Rows from block 9 of a small image inpainting model, named by matrix and row number. Rows with one number belong to one channel. Each number is 128 + 32 x the weight over its row's rms, rounded and kept within 0 to 255. All counts start at 0. Numbers have three digits each. After the name is the row's rms in percent of the matrix's.
After each channel's rows are labels from the 100 images, of 14976, where the channel reaches its highest value: "peak on" is the class under the peak. Only what is clearly more common there than usual is listed. The data: renderings of 100 made-up gadgets, each built of a few solids, in any pose. In brackets: how many of the 100.
# convs0: first 3x3 conv (model.blocks.9.convs.0.weight, 96x96x3x3, each kernel summed), inputs 0-95
# convs1: second 3x3 conv (model.blocks.9.convs.1.weight, 96x96x3x3, transposed, each kernel summed), outputs 0-95

convs0.74 115:060145094123099038087168124109161144138137140083132167092131128097087107095154137121150148153100114093196117162139206106097111100155133116187154131122087069110183096132152104134157172120107150113112129111049127125119124172111124144215090147142135121125126113172133135081099107115097065127
convs1.74 094:213091104142116168146060144126104077119113114163145152160101105140165176140094087116164103130106137145033101058123155120107105137108147083106074111094161189124099125153143143155075127106139104106135113108194142121156151137115165090067134122086105124087174126112134076160135131088131180122
peak on: second colour (37)

convs0.31 099:140121110060118140106096100074095138101095087139090136141132117150082126107120149087130080088156079091216159096079182161103142115094102157126147125090094129210176133148108138108124146136100125092159105113107160123120097121132086143099146137153115147142103119196129128191192201161118185134
convs1.31 104:109126150145119132140150197138158136145153167120165130105144127165140150119163104180179149145126128166028116174126087113125099124105132168126112123196194165114072123115158145102097083114185124163115174165147132207117117132156195117121117171094120097126146093048100160092097146124139107154
peak on: second colour (38)

convs0.75 086:085149136145109171090083088161104105115143125121138044144152131110185179118148172101177137152108080051147148152150112136148125170139126127122172173060103055110125129054112154067071120118143129127139093149153118119109123072179102127086154175150107143125176097110151103110141123128137084098
convs1.75 101:075144094132118104134121057160119104094124110066150143140161093132115136114101106159164113151144195096094138082161113103191138146162124125181153125116089100093120142099080150091097126122143115180145092126202215111127191088091131177105133181120111144154180138151129172078111123133085091126
peak on: backdrop (71)

convs0.19 089:087083048144116096125129247108171098142096114178147158160150147112169056114138125134102116118070143151197154112130181140130175095123111156115094099119132117055128116092145120141110129112120107191152075086199142140144085125116096112124109127113163105108126114125156125182119141125124100143
convs1.19 072:138171136131124140078115169122142103058117188188143193131141159137173092143187157121043107131122156115090142136121213111105098107116155127105112129170113101143136138194112124146140133109165138091111171124137147144107150157071133102192148203142124142113047110136124091167120128102166110102
peak on: main colour (73)

convs0.88 084:094116074171153176085189205161099094110113181122134125119122108119177062157117091135122123146133132163156103116088149133062133148075192146111066122192104091119122147109101134152127128163071093102133152133150123077111109123144096131152085217124119155092084131127177127158114162103126124122
convs1.88 089:091082136141100135146145132125147164123091185200137156141176087128150102100181170151091153197093162126175164129096135126106099146152108172138128113157102132117123139146145110177208148135139096122115138125138104132131119083112120091122112180156163040074095186131121070082157151086166087159
peak on: main colour (81)

convs0.55 109:147122123121100050141144099098162135094118067122084174170084145130147134109121070099165108117109119088117162140157117079051140114129105096145175061115104135134115129068137146117137163106152102185170117153127051092135149176112163154072129192144083136182126134117143068148096094134115109146
convs1.55 099:137079135112147203127081093071147106143132166096162135116080099095115117110118144112063124113184149126115091111079085103143097146061113147120042168130120134150147087155129128147088109179142126084088130099062162153111119155101095100197129128130097098131155103132084142095195118076156139127
peak on: second colour (36)

convs0.37 092:226109151089145136170115109102119154139115104122107108104117148122141157125155096167098112133136118128104144090147167134113136060078117067162111146150115140150137097197200127136116078116160122111180087106168067102122135089111089127079151206113141165110126158107116141074171152133157208150
convs1.37 123:148120146132153114136197151092081086103158132114158113122112109099118133122134113108169185119151176120147150133112147086223156144167168130145116149129141194186129131068137147188129144200108136137120071122078124158150129170228214096111115140127154084112126140125151106153124127127131093139
peak on: main colour (73)

convs0.41 110:054102134079122113111131128113195099142113219067157175091136158142081173113121160101095099143105121132146193093095166141144094105134108210140124104077165178140171099190149116111126147139115140122122134139137174156119116087130115143129103193119134144098102166136075152160161158178106113149
convs1.41 113:132093113154094131124129159060153084100087252188130128139119131129163104171135177083128142095060145156120154130112136085132096111153128153100100110173078193089133101124104139103075144140106146098141121144112188199134135112124107069175096143131144072119147116100117117111120139128085123097
peak on: main colour (69)

convs0.70 095:135121098121128075131131125131174089107146164157079131162106114115115124105119100108135054183113187120187128090138130099135120095194075113150122121078061164186190111021143123108173124125164093168120202131115133129150148144123116127118075139109110132137159142193110133157107123115092153139
convs1.70 088:152168070110067071139100131129074105098146124112166189137137107149110144112145165127114180154069155092103111160126208085134128158107146123138138130083134129161109138167152147104000155103095087121144068064126139092142096130126093129101145128104122125126077101103102131120122147118174150151
peak on: second colour (40)

convs0.72 097:155163125105133151158122086074174091102142164179070132102125126140108138114143140109138103170159133113132129078116069121093155089140128168103126174135131179111155135144105105050069180159124111175126102110164130234110157152174126145070102088149131149103083167111155111192087112151142153131
convs1.72 113:148091170138121141092132182190121079167156092084152108144187165133117084123111123179060164115110085158091136149132109143095119157098162079137148154101149111137115112126136161235161159095102129066130137133123140066140146100042130146173133092159141104160131105126103101071133140100135114117
peak on: main colour (68)

convs0.36 135:136059128097123141139127137133153140133170143145100128070144118143132097175153129120164119116180080138113132115175124139110094041161127118188126141121107124109159140127096154174169216064172120073133089150120049118156105094130117156125068127151121164166163093156091111125109118129207098167
convs1.36 123:122087105120107141145119138098121118086106099145097130205116112118132178130151128136128199110099104132159096221128106111089070102120100113055159142149110129114124046150120123127123155185138104208103185103142111161171138137130160086187089097106109070154112124121097133118148101075141173119
peak on: second colour (37)